Weights of a small multi-label image tagger: norm layernorm, widths [80, 160, 320].
Rows from expert 2 of block 3, named by matrix and row number. Rows with one number belong to one neuron. Each number is 500 + 40 x the weight over its row's rms, rounded and kept within 0 to 999. All counts start at 0. Numbers have three digits each. After the name is the row's rms in percent of the matrix's.
# up: expert up (model.blocks.3.mlp.up, 32x160x160), inputs 32-63
# down: expert down (model.blocks.3.mlp.down, 32x160x160, transposed), outputs 32-63
up.0 100:553486504532482514509413496492483542490484489501498601456462489472535541548530539457550479514399
up.1 098:558453542460464466438479509465450544472551448486549502479541435511527522511512591571487526521431
up.2 096:484502568446471491558568516493490522508532539508455462520515450431467544502483420506467562515492
up.3 078:477494457530502432417421458516414508469570465469566416537476496451509550543549538538422427500473
up.4 098:355541539509498514513569477492512534516517466549507514586484464529479465529554500580418490521565
up.5 088:493472503533425491422512518460539557525527546554497560479573527513440481477472485461530486469545
up.6 093:562510488490522560509469460498431511469424523472520489534499470510518462493530595448537450472469
up.7 100:522505549469449468515568522472470513555550492551434532467532462547482523454516528513513486546424
up.8 096:510456568556456533458550493505431468472563502415481467496494539497568407534453518432469504522488
up.9 120:532448391496405548490452462513496508472433485511535514503440558479512569476517463465531489541417
up.10 099:472473514503555462509497534529486467502390508509491457436475500456509506536467457470527514535556
up.11 087:496467533550536427504456567610508474486478502511461484447532458505499453438486482450509511503510
up.12 107:476519527454472456480449519551511502497490437497485471453520509493518497500463515522582519590464
up.13 093:528529493523500519521479566437513492530460567504445465494556495523520433492475517475502552524477
up.14 095:465547481526540561504507451489550494577519523555494586558467497537442438472502544535510530543465
up.15 109:526496497482424544557515466470518457512473439587526526546530406498509483433494585511441484532418
up.16 100:492501456546544489440469580454486473488504504535532553462485482498501488460481552422554459473514
up.17 116:457463437578429508472545495491506448493511510522515545505457465426502538520495552509522477516484
up.18 091:444526518481502493491512477450478386531496456486464440479571523458520453497558481459497410507460
up.19 109:499472406505493526474482513453502476477467587508557510557554523419439460512543527529478525456486
up.20 088:487476504533518507519480554487542525501473582498527484475430495504495512520453467435520507488534
up.21 107:530489444544517476507464427471499509441432523446478443499429540542509458442533473432459492451532
up.22 093:527499492562473451464454543465512473516513558502535546508472558512563506523495593485520454520523
up.23 089:507465451496481462446437535554456471467516443547452503483453559485573555461492527427529425583447
up.24 092:473515503488494460513480396484482432521504516521578477461486453460484484487508524502538472494514
up.25 102:484529502477535518526516508476438493457573484502544459498491506457423467473523565499487559448502
up.26 099:548511447529521549452412531569454485428461481459503472508533490486465495540520493493486539483468
up.27 095:486487566518572496531424491570464439487470500537524567472514463501498527496587495503492468521429
up.28 098:522491456553545487492481503491537475476438549483496478548552524503508466484504490419533517485544
up.29 090:473507477527446469547542503506536490504549465467483537456468519525521405478507548597463481527545
up.30 081:457490488479476495518464459573487506504498554494473591483418474534580488492471486543505503445458
up.31 088:539539432496512515527457485492421506425482456489444504584461483484576529492540466498479526510441
up.32 104:474516489447527558516485505500470500496579453583524506537540561425497448494477520506571580509458
up.33 093:516490496498541460556537495517449503531505469427513485537512442574498483512492454528526487473512
up.34 093:546501543432475527463454467500508457537519524483515511547504444467588435475604501501525538544408
up.35 110:476481520465482508510506545443487465440560474506516466537468523491527431585518527417493476533527
up.36 092:555493387539527477490450483567503520449424486456539513529491569513437453521498492468561527490465
up.37 110:531431444536508519485455560494512582452412458477570502475522524489501480536468551455514508489507
up.38 093:490493531562480440478406539536521402470488526460457474484500484532480500450498524518526439487493
up.39 106:442492493511489454533537505379521520564513477481514422544505555507447460507500496497465533565543
up.40 097:515483513494448476425504479461510510517417505501521552435532394545453454502492511462539501504457
up.41 090:480458443522470450435457477509451515473455447485564556517506505496539542485562487491431493472472
up.42 102:504533511499498511518516447503450422521546474501482433479548485426509482507621465506518433563519
up.43 094:421478609523528460561470488442496544479484489469476447514528476451521495462431533473510527496515
up.44 101:531466476517489514432491459485501439470554488538511440548555476581493496487454456545428510535481
up.45 106:501540513513495516495499572453503520497484520580445512560489566497410497501482481545469542565508
up.46 102:517444502511452526471453482570525487488506475502503500542516432477479560473451446548440564489471
up.47 094:500550496471465476509548524464456514509469488525531511435483535478426458499509485504464530613466
up.48 105:533510530445491495485556478509469452524408501582516517504487443497538459463523513488596530564471
up.49 111:507494516503504503582530473428445520469478498497479575537508539504538383466439505559464440548483
up.50 106:430498499513447471497480487485446391494553477497476500444489462500571492498542543441514435547474
up.51 089:525485541485475545520510482525500494433493510524537436542484520551453528472511510475444469497519
up.52 096:479477471473536490621521483501512527478479429471522450504525544553450473517543496515401534497556
up.53 100:531569494463483542529492497525451491455529480411413446529428445522510524485496474400504522482461
up.54 096:522525457552553530536516493549416488467523453453545456486486513459546499502556520460487453512498
up.55 095:488560516473485428510467501522533490529550563529485582460432526486520443495479519528539464541446
up.56 095:517460477525496464434494510537477478488457527512517513509502599493522572432446440462491464506572
up.57 116:402561462493514480466426491479459498506532560559515458536543446453502489530573545466516411523466
up.58 102:445459470437509425402469530568487480491505519500489500552542488480487551487528423487512462539565
up.59 108:498491453539571461454540489499511505490531520579527570411526504482458519516482566529526471510465
up.60 087:519496455580496540462467498572484580525558477480532509496498495504472452527527435507491584510495
up.61 088:516429580484535503526530512519506548432492539531585414477453522544478479538531555508490511466476
up.62 104:445522486451503536472478485552512581454567471466498437531508413528519470466569426541491498444521
up.63 095:464520513458528485439556490480531562465484546530539470480458534544429489520482523473511529473516
up.64 112:530464450477522462542466488506514524440482461475512508532484511531502497502552453452473526517441
up.65 107:509507427552473494460476451466456475486465516477506488550410566477543503521500523433553473518488
up.66 110:409467451536496548497456535435581548512460462441540466502500472459437510504465508493444553470535
up.67 126:561465509493438585489509503453474501531560442543438552472561471557405437507491543544556458530493
up.68 082:485497498488468544478524525414461535499442463503525501529582488432414498488497526514564500455547
up.69 108:496441438477479482482507468582488460486491534549471536479606458511478531517500462545523455510475
up.70 112:501519474501380526503448505498442492495516482520523515527561449472570504458486576524495494545461
up.71 098:451521501483491536527527459470454537544462476541518488555554447419476475507501526501532507509495
up.72 105:525525581551536580458520566462465511456603515472516470522519471537438507500476524485486542462499
up.73 089:482518569464500451450508533580550501583535503475493507473494503494501497459510419499523485453534
up.74 098:462466485543459514500490558528515545517499505485497551498524537454473486503472428470502561494571
up.75 084:456509530545492462505463464557524472508531448505431562459461523506515461502559424500553466554452
up.76 097:517488515537463512496455449492477425490488446565522513436566452498494454499496568556515515509438
up.77 095:551483505518533485449501501519463510420487467471515511502557521546488492444490487481558525482384
up.78 097:479514507487470446463503481498562508538488508571512581494515547530472578521443487482621565570500
up.79 104:541520431584478457530451503477428526504465473443479507536455549460542469533544524483451472458483
up.80 084:474527461512506466453519454604497512495564496496505496462463520532514489439550429446503511420527
up.81 099:453438463588520506417473576526488514497529541530478443497519519495447469516529446415509565476521
up.82 117:526555421516497508448473499568504452487466432493578438484467511493470557554528520495459470462450
up.83 086:503469453439484483524466523445493506439442523507549392532534479522440499545560519441380457428540
up.84 106:477526508464570531483495501570535602467587445448500503520483451531386545511453463467512540380510
up.85 104:413445491473438502421423550523487503565498491461506477510470479463540493483554493446525480540493
up.86 101:508533506525511457495480565520492524507470415539506517456544461531558499498497501494573521536450
up.87 111:543478466496486490381518538483544462405531451443512472540510411489451574548515504455511474430447
up.88 111:493490518509449454438511537468519489535589517504454466514477484539517477464470497470497524411490
up.89 114:439459475486559490524531505525572503496557493514508453550481511478471472496497533443452526448516
up.90 097:483520464469493464432482490475482446570523498588463528488533511507488483525520518493567525608499
up.91 089:490565456496546418487482470506393454489493441544450467540484478526521498537485492447491460479539
up.92 112:480500512562534465498460526468508479493478528465486441496485597535517534499531551456443432477515
up.93 096:492526407474509471601563574436501517490425530532524460541509523520416526517569479517500485500526
up.94 116:529497454541481531467428489476508471496461477502490584495452517511556527532473549496556471550416
up.95 113:471486445506473479554549507460485537552493432505496408470534474471495479487456493502463523561519
up.96 087:480524525539463407445508460460489439447518559516503527489486535470525489444515548542498440540488
up.97 118:538485498567538505503462512509496463524479505572480599410486465539547483486522527482500488565477
up.98 111:519514470560607500497450524589479491474469558497500562461503535528524459450488506471540488560567
up.99 101:534501489487496419493542496501409501462543544451503446522449508414521525549514469456453456590449
up.100 101:522526465520579473509463486443569524482452559537501519480462549431469548443438519525510531491512
up.101 110:472539539488475515588522499529512485517440455563523479517519400506557459482503572490507444564489
up.102 105:410439559507524404535542531447504547521461489482472403463498457431492466557508455508492542493530
up.103 088:441505544479457468568550501492521486475513475498498511483485521478504535491509510503498472548520
up.104 102:520507430475514502490466467483512539495462505570464504488495485476438569517478467439585496438507
up.105 086:528508503540483556506466508635531513490573480498510581472437478538448442463485498502546533445451
up.106 088:502511559539514570554497513540506501399550464467488468499573468538456464527520447467476526477488
up.107 104:516440544507487557497597434544466506454573496442562466477506463526464451544450491475438537484488
up.108 105:467519475513524556472452503480430489500456486535532560515446541493527497585520528502494416528523
up.109 092:488521468441481458498486483431576465577507494537486550467490520480474468470449503487505505563471
up.110 091:467507497481533562557538544514430503501533474502477407546472441454468448528550528453409457484531
up.111 087:522479460504518540511565517505475536509512495542526525539432481454481433491505499435450595443503
up.112 103:507485461502469498547543454477516520552518439488545474489516474474477519485480515520450525535500
up.113 107:529512441518455434513488459501540411492487495562464463458467504454517549502524446431470471531455
up.114 096:490536483464467428519489523543460438503487619534452416529500556525498483535544453495477454436529
up.115 089:502514535500535496498514493505435506519537412531488500489419512464631458513527574511487517612506
up.116 086:461451494444509520468497483509562457538439419520536454541511467452486507530458481532483547524581
up.117 116:536448488560544491430513563507474514383562454462554420491511497506449530455502502448451549402462
up.118 101:484447485500466476484515499532491508530506484463471481552520530465422512470478431477524513452546
up.119 097:502530452478486575444513508470496477493475491464505500474483514482437497537463517539495462540441
up.120 095:439511551487545439474494531562501488578575562527477484548419514503496479539485473528569543533576
up.121 111:531476509507479584500578496479449445433536467517520450466501455566471489548457474506446493482508
up.122 101:521501524429537492486545480576459524477535480449565430540546549496494514501507425502449537423466
up.123 091:466520459480490529507447510548520505515527518531557417500481479451562454522439497531446495561469
up.124 089:506517484506526560534488491542447556487501514504565438522485456436578486498527448481531509498511
up.125 102:489526475539506430507421493497472480478466470482547539519463520511593522482511564488554404524412
up.126 106:500425463504501527378513524527444520467559488455525471466531488515486517550464495536559512490538
up.127 096:516509495499583494434524486552489506468530481484533501504552488510410498545484453419507494454511
up.128 101:423451500493465488439447471514511446536519522525531422467508410509592548460523540547503467504484
up.129 108:450494503514505418384468523519473469525535486549493561521464488536569473485543480553504464540499
up.130 107:479509526581530392511468484521593433507509527491543557459457564530539445488462573524526475568525
up.131 104:446454498498478507514445551518424497485500444540493490604511562473450449539597564448469493496510
up.132 083:482461480531449519523475502546454450465564494438575444484457457503432448475524547504420471478441
up.133 120:541498447527422512546504508473523514438407500523512546569492602443498507484451511463523517542458
up.134 102:455478492496451549523441518553483490554506463469462463506525484520517508499559490488505432515545
up.135 096:531411466452511503438495472523488448411554450516506505505520511556418560502536471480507502453437
up.136 108:436472490458500448449501513508486512506496478489518491497545417419486527450500405474502519429591
up.137 092:438477522489515488486448457573475506504480461524521506463499455457514438520546535439532486497408
up.138 110:468544470474466465498469531540431527512539482529463498520471483416543505521551503482441487544494
up.139 104:450493516537419448451550488468455444505566569506498475480531469475517533529537489470466445493487
up.140 093:540513463502467538520496558525402462535470478451452458470483426476505493534543494462454472537457
up.141 098:524509416488518456469484525493504541466483486509523489431541491516520553454538456487485455467539
up.142 106:473504462509451431533545479525575509516520528497526449480419527546503538459462517515491522522524
up.143 094:442498563507478434475414479477459484552509448472480471438465424488582523473520493451547486551485
up.144 089:494497449485531470529496495489537434521452544516490420575493535463469534485463515458569492480557
up.145 107:533502532519461537553549534511511498471501457533482519582567503552494472506448510547489518567537
up.146 101:519527435482538523409450515505439500482467361482470482517513505519436504519501491466489485460424
up.147 102:542522463467494484481559509443504483451537507583507520466422534478519489538441531492548484479458
up.148 119:470550466521496472496519524444492481535484553555518561430495428505511467438463627516501502540482
up.149 100:490532514552571504518469528495515490436495595457523447583484574531540484447457549487524486442548
up.150 110:474497512494534545482544546482421480468531535504489522504531487497389489524531503541497449570547
up.151 090:516520432457530491532526491478445520472475543459463448575461601498506510509551516527443474491530
up.152 094:417475511468465479483500559555531464495457516521499535426550482449474482490493483452547581486519
up.153 109:543494518492508552489534478487454454445566485521507409459529424547436516566465509505439476482502
up.154 086:523467454574504496523450493565488523449482532518530504462488489527459434430527520442522506418527
up.155 094:518468497509420474415517508469456522546521538561469604511471545492428473524454472520539498549487
up.156 092:478528452536416500532459505492484460516509483487527501464518469413471528529567526494510459550470
up.157 104:519540391554444514525556453475494446520493522515523470486562477525437477511471444548432506483551
up.158 097:507541498443441496538535468473536495518472534523470509453510531421460528510456543552530523518446
up.159 099:477486545528444433478499554477508493585508473534493505493538500516513491470506527552489491488484
down.0 105:551479413484493498536484432494510408497514471480446402499499536501415524487477505468523496487511
down.1 096:514532452522500527515533500564532494457514435412409441440508472500512568507504513516526507486479
down.2 097:532523532514573492490506577517553568478427421505468505422462487551505510566514431424498537465532
down.3 080:478514471473562508566485510431435636541576569532512493537487552484435508432454446514493520496542
down.4 097:491500533515449551444447550545485457503486477502534463483450597512523585516567453555481542557508
down.5 096:494507430541484561554539512563492493508518396511551449394537497466551476563556495498468512509520
down.6 098:516476474562401511540491441569493447506594449432561451603472514521519494487495521534499547435559
down.7 092:471456490494532627526580532555502510499495457493561461396422483509529459619498456499489484486558
down.8 100:427519506501507493516473518599470521417485496503499457479494491468557426447487511509488447457476
down.9 114:599508455512540441452455469465442424535563473559504518469529518482446527542486477523507527568483
down.10 091:427567562536459466481483537489465524544496482526477480522488505479552580490482475559506513473521
down.11 080:547483523516403519486508481531499562456516491503546493527453518465494522560542534548542504446532
down.12 106:519562473514455575451547551516542525534460449533484464494470551555514586538504548551535498473464
down.13 090:600494455486436560542515464523553464501568441488533493457488461523571468578580506459537446506515
down.14 092:498520505493478546501528480509498515538583463522603465489437484474602513538570510557477478489517
down.15 110:460471519450460553533538532512487535486564455472514465463484488441531463554483519501500511509484
down.16 101:509499466485488543486496547452470557476509532499511522471511508480567457469469533478486461484446
down.17 115:499558509497552540532520503422488521513509511533491470551519514498565504403509521536495483502491
down.18 090:548485478489492520507509541500484511508528477501530512531452522496485518469415530497478547520547
down.19 107:444460420517600428442573489580519550497478540516507545464491535501497572551460568581528466485478
down.20 094:517526478507451495498550404445585503512527460489520528537484481518469492504604530455478475499519
down.21 106:516489472506501505454452454468474549511559461599567529550527507476489493542538533498416519527540
down.22 089:565539425414452452473493493526453461544545455446467455502509542480560490528463539403449521512538
down.23 091:573506360510465499565569406517444440519480375528478430547453498520457452468527489493518523440506
down.24 085:517489455493422513500476526524462484568554419440504483493528520519544531525405562482490484429551
down.25 106:517466550449531540411486574547506572553484490493502497532529467496507574500499484483548478439528
down.26 095:525479526509496495450426444516534456552587576513490516475566579496494497520574533456429411553506
down.27 088:499476451516488518495563418514463465530445407488510454510511517451574482512420577454475458476536
down.28 096:470525513544445447409420502517477501461489486570503515522568542424571487487466594467461454467506
down.29 083:524531435483512489481504498564471473538457479426556460490471502495466537526557534547547488487489
down.30 084:488521394468506473479497472506428488523520469496462498576455503544534556499503537503496419466485
down.31 088:529447467457572473552481438544450486585546493500556462569510585442454476487492501453422458535515
down.32 097:458523500489556468510435491464577527465457508469462511493581439460467504507448544492486522437461
down.33 089:454421516444499473477461502529467435569528506522540492538455517471483467500436485443526504479463
down.34 094:473489449503501583525538565512486432506549472453584434508484474445509487554485444494474491456556
down.35 112:561518496484551486501538473467512475498452481566522556478469509489525459413416489451506538487496
down.36 098:545468497528437472472505486443445456537591541538488529519562528450484487496504546457471498567538
down.37 107:474494459584527540466405467462522523451525545547501507516558472470498538431483575544548532570449
down.38 093:530487567426449498510568505504466525493484513398502493550473475392509560550458584441470518456473
down.39 100:557498533503541513463547530552484563462454445473465504399508488473479601560499439515586475510519
down.40 097:576454456521482542531582539451545533513542440485546529500466513481550477524467567524516456428547
down.41 093:491479467422529442532493467499460575553571552574456575521469501488441497444495490473414511561429
down.42 106:444514496542535516506468544586505545466556459555561416484477456523523530472480501563466482493539
down.43 094:585502483437541565583497554473478557446488546531463478498495440442550542490512495516490509465489
down.44 107:454551535467539534488501558532548546542554442548480514455469528489472488522503516524507509499467
down.45 104:436508533504554475431590519473464477582495485531527565461472563469491513613475525559530419519483
down.46 104:506572472460485530502494506535454521460416504453550474490484526499520442522547440458471539506479
down.47 094:467462489568506467515524508533475479485572424579536511437545443489486525591480493493538540490464
down.48 108:517465442524416566564579510521487497517546504507546473480488487474574459552528519505473413449471
down.49 104:515567515439495508564523451590524497508528501509529507458451462471605506530526511560578431486490
down.50 107:560504484472506559497553540485438558498519471494543512543423556482497433466459549472484531465482
down.51 096:540466490520382442451531547508555461509503453480451484554530501463492526549539496465446500531503
down.52 101:517514415512503558476504496499551512549515489590564530505526542485455515486504510567567529522444
down.53 105:502513550452448499564491509476439471565508552448562474577540600506512496494492447413433497522541
down.54 098:557455509521443431488439487553511499523532465506536498513568521524485497498465508511489442469556
down.55 084:473465473498503468528573541500466459549520417512543471495488470458519485496519534549503460403469
down.56 091:571515466515529493493514493502473434443496490564551478506497481517531475509452563440420558462500
down.57 116:499550531499467511538502496457408465575547518525557512489475585480457499545545488572509461484526
down.58 102:449533509428563468430512468472435474523459519567539500505524516512469486494463484498471483544514
down.59 112:516510531449468550506552500490533532514499513494445469485500512509545518434445491476570544462496
down.60 087:523519487507449494435394483474457435568515506498507491515535561465448479538459519478484461498487
down.61 091:532434499507530428473490511470510434498560481512485480479495497430498538532560491458552506490514
down.62 106:504551586476506493518435541536449493502518549561522523573550513526450443484536429505457485537487
down.63 095:512503548523477575505599498518547473433562466512579553513506490548493419497507490488505525428534
down.64 109:562538593480488546493524485505429491516470476452498547512518531537468512554498492531477495514475
down.65 104:538399431466496484545485433459462556524522527546496539507512544453478473480483513450450533446525
down.66 110:462479405532519461475517481486547515491449476518537492581534513494480504506526574523594504444541
down.67 117:470478525519509550509558527569526493511541510420474452446481430477541549473570415500545434504509
down.68 074:566507516539519456559526464526453530495479492533555459388540473494501456554369524532500510533515
down.69 107:448498450449514515469548519500469525471512565472478504483483492526481514468484550524480453550526
down.70 110:507474483397471551620514484548524518499564501473487439516470493493546514528560456494438480470533
down.71 095:496467493492532409468426509514479440464491491483470511541420524491464506536459548495497489571525
down.72 108:511451571476441506490433548541563500451424528479447460487540522500524475478557483436514518503491
down.73 089:528433517481506501513514563518525493477509516533523515505468477534516515475584494476411531454512
down.74 102:484528468529499459570526468480492528521448583478532496523518461486492470499589502465426443484490
down.75 086:468430487465500497419497541555478477460462451563485452452440457527530497531482493478494489452507
down.76 094:532492426535530533463538489581453484511515487453534473507498488513547568515390567504501423450567
down.77 100:479480475484489505416471487511462466512485506522489540470584461381466528564480563503533437496522
down.78 095:560462397487507573549583508481485457526479485495535443423536486528581496549519476398438470483588
down.79 104:522490457475546492540430399558540501524624435521542463527465573542480533498493481461465554457514
down.80 082:523453500522478556515455549558460460502518527515554499476478519465508503487432495444427493454517
down.81 097:441503530519545517481489508530457569447460531522530532523548552434565493443437518481457453480565
down.82 118:539476500462571478516480481418515477496477557524461504495486514473470591471450476483512510502403
down.83 082:533527493528491467442491518467577493582582511442557430460478550529586509512482469586524495433481
down.84 107:410471468533444536551539504543518510540524534501496573445508545561493521448552467552480523530519
down.85 108:510537509434569520474475494496434491597489501542537503508524491557375506479456568470456521486514
down.86 103:499485453517497537513488514459523531466423523531417509442507476475472463499513535554559453477534
down.87 108:477516528421514543460474499539535505507553541518492489465484490480478495454516432502466474505470
down.88 113:492445506442522478474518533468547589503553463500594537516490534432514451527428546492459489491560
down.89 115:495411557546499539459449541514584555520505513488486492427481493505500599427498473522502417481523
down.90 098:483463477493507520553528509425482524504540477506588510513489540502551553503490566576485465442543
down.91 092:488473473456484572584439488520455537497528513488592431509471557464497429463519482484412525477539
down.92 115:544488541461608472444471496521593503458492518458575457552451496496489533477487524472464558439511
down.93 084:437552520483475507473534601461445488643580540493476481474511494517454520576531476523517530509500
down.94 124:536573428476503471473489410486404390522559485577462477544509511437487495510518552447532512510492
down.95 124:475460529544525509522489497537508551493479486550487514485499475442489484462544471521556451489525
down.96 086:518483532519458424495503523525460496496488467450597464520481496456510547565367577447499500422506
down.97 122:473520432571409608512497372490516473523543471540506452490485521461583420475511573502512436445507
down.98 116:492519421552459473478429471512461469512523453514538440527532535437559405493467616461512427508513
down.99 100:512501518498549535497502547482494488522516453529525491575529591512487457498476482458466546450525
down.100 095:533483474482522480478532478543468548540516409529555523499526524469495484561525580525517413448501
down.101 109:533483534457428601486497521480442488480580482489576506443477508444515424521409521509490467497531
down.102 104:497508500469566480511518524530476549427451466525414543382532529513459528495462460487502540449440
down.103 091:515501445520479503485467495501504507455467462517468431434489419577537522574528482456499462474548
down.104 105:456496515470490514504548549480457474551587541503517527442467592508479527496572472436490506560495
down.105 078:449471498480405544509482462551504465536556570455490540491498522536546564497554461480450515434545
down.106 084:461521574490442467487464502566539452502567500491537506503494554418544487462494493467509454549469
down.107 102:493508485456528487517538549540522516478543484444465483489533475491541512459556488520515405486464
down.108 103:493498467446502607547493515493522491451536546551469486521543531475562529524496537444503489447533
down.109 090:478461504484478531463568540560519442501472414516432480406432445535563512586526514521495505487515
down.110 094:480503572540527504485473478502472511537558491565535502413499509451475450501537494602600539548532
down.111 094:486512555526502437499423493532527493479451477477522482511602463530461547452529478495535421485449
down.112 099:527519414511565497438488523521526466476548449551491422406488477477516517554533524545567537491498
down.113 109:472487380484479530518471547515496528524588428518510461468512511504451515537518510478520573515499
down.114 096:538492590523519528479461587485438529558498499483571493519525545447442456564439486505440496489529
down.115 087:507516389547528511505454514563408476540457505463530433507485510451513487439444549461504444453511
down.116 097:487508496519485500431520545511457491534503514479468605496521494587516543416571512505550446473493
down.117 112:522478560501529507453460490496442471442506514480527532478610511410514532520503555510477449486482
down.118 101:581525491540459514494485505501476467527499458472535546488521480466507462498550473470432546555497
down.119 102:508558454429505473485574455499495412519534439458464443411495510503468493512492463478504536583450
down.120 094:488456583465563521474459624548513542499482511515432516437536523528420486463599484463464492454464
down.121 109:460508548527529482565536563436505532492444490464466485538505575507486441494465465464476528546437
down.122 102:485515531545495562584475447521541531545484513542529538518523455495465543426470479446521530553481
down.123 098:522557499471479484500509528465499493526557414612416452551515517525449464487482456480505460537463
down.124 089:527562533472497503510473562529463421532543556487473497514565539532451497478542493438534492446557
down.125 105:539465425468522463463413483473396410537511471499497469519465472434491481534458557429440537498530
down.126 096:521428550549497597543444441504483554455528492512480565452530536513470475570435566503568487531493
down.127 093:424491582441573509515455500564571512498494503480523488515554524420521555511483464481511529507481
down.128 100:532521471458496507481512499547431492525542512493528499489417470448501620519485460578486501518492
down.129 120:529542510438500489529556453508513451519489539484511549484447512517509465458522524567504507524445
down.130 107:529463465462514479449496484532441463477482473498490489480450515472554430471404557433467502520534
down.131 096:523607505529584436527468475483578479478469499507498489532566506504474495544467491514450486569478
down.132 083:471532507458462499483520469515511538489492529444489498509542506474547493480450451513528569518460
down.133 118:532459378474466517557521452520476452540558463561488478496528479505470492533590515473494478523555
down.134 112:548575524469496535525544510477495406548453526481416484503527488486449528464463507472444555556550
down.135 101:501502555446441521465467522497482520528513544564590605456532481526456488525501506469465492557449
down.136 108:488508451464479530519480591506465515507420531456568499515462507492457577534506472503425544495518
down.137 093:481500458445458493583521540452451439496555490429516479549505478541533492506545445480479539481492
down.138 108:441508469497543534515484455494504592555524529566473488532459527523428460504515516497497481472490
down.139 111:492545494543485467493540587386484489467489471431465494521465549504495510489483523457422513542473
down.140 100:506473499534509537540482483491516501531449494471531461525485482486515478545491445454474491445535
down.141 093:509539504556506501551505430541484482558410504509562496505475526490555505500540561491460552427493
down.142 106:507437474426537464473516512530504489466513427546542515505496492518514520558503460471495487507544
down.143 095:544503458458516464479522541535432578500512494435486436524449518455460554466421505443471517470494
down.144 094:542513529482546449510489484419513551547554530573509574448470513504428476499598490399476533517493
down.145 112:481490521438492535490482518461495504505546516490548522468513479551548451479559491479489424549461
down.146 098:521513463508528490510510461466419450552485516526492495533588556429467514518493510471526515541497
down.147 101:527537414487530538517534513508522470491421493475517503471501456598500563507502555412552539449497
down.148 115:545535541483376562478538439488517515460590479534585547533455467457558463455456571551519456480503
down.149 094:509450531472463468466407430497505504549549510589497511479556494436511485535553527436513436547561
down.150 114:425501528549534486505578510450565521519489495498450477452483457435552498519538460551502567496489
down.151 092:422502532589514470428438464530484546486456454494584428521501536432530467531458515495491474449479
down.152 094:541541439564485488513509495434488518470526491494535489490494479512516495586556556449491535458532
down.153 107:437514507522479453483536508513557479553591465464528433513494544494498511479539514512511490520452
down.154 079:507424512555427539479472456540496525520538531459491505510565539457543449445487463482504474479512
down.155 098:493471504479532478477625496494472500483451532461506470433507495436562451533544475484464485529524
down.156 087:518419452511535485565465464471518497490571508423539436494469546518525488445496480478490527446543
down.157 103:486536500489564448486563499594523536449479497595503473563462488495465557548518456527504532501462
down.158 093:515448414527503555439551497554433484529528375553541510467492493551494513580547478510473481496480
down.159 099:517520545450538553440499505540450514573466428477521489450458550433462573497463500519543470499519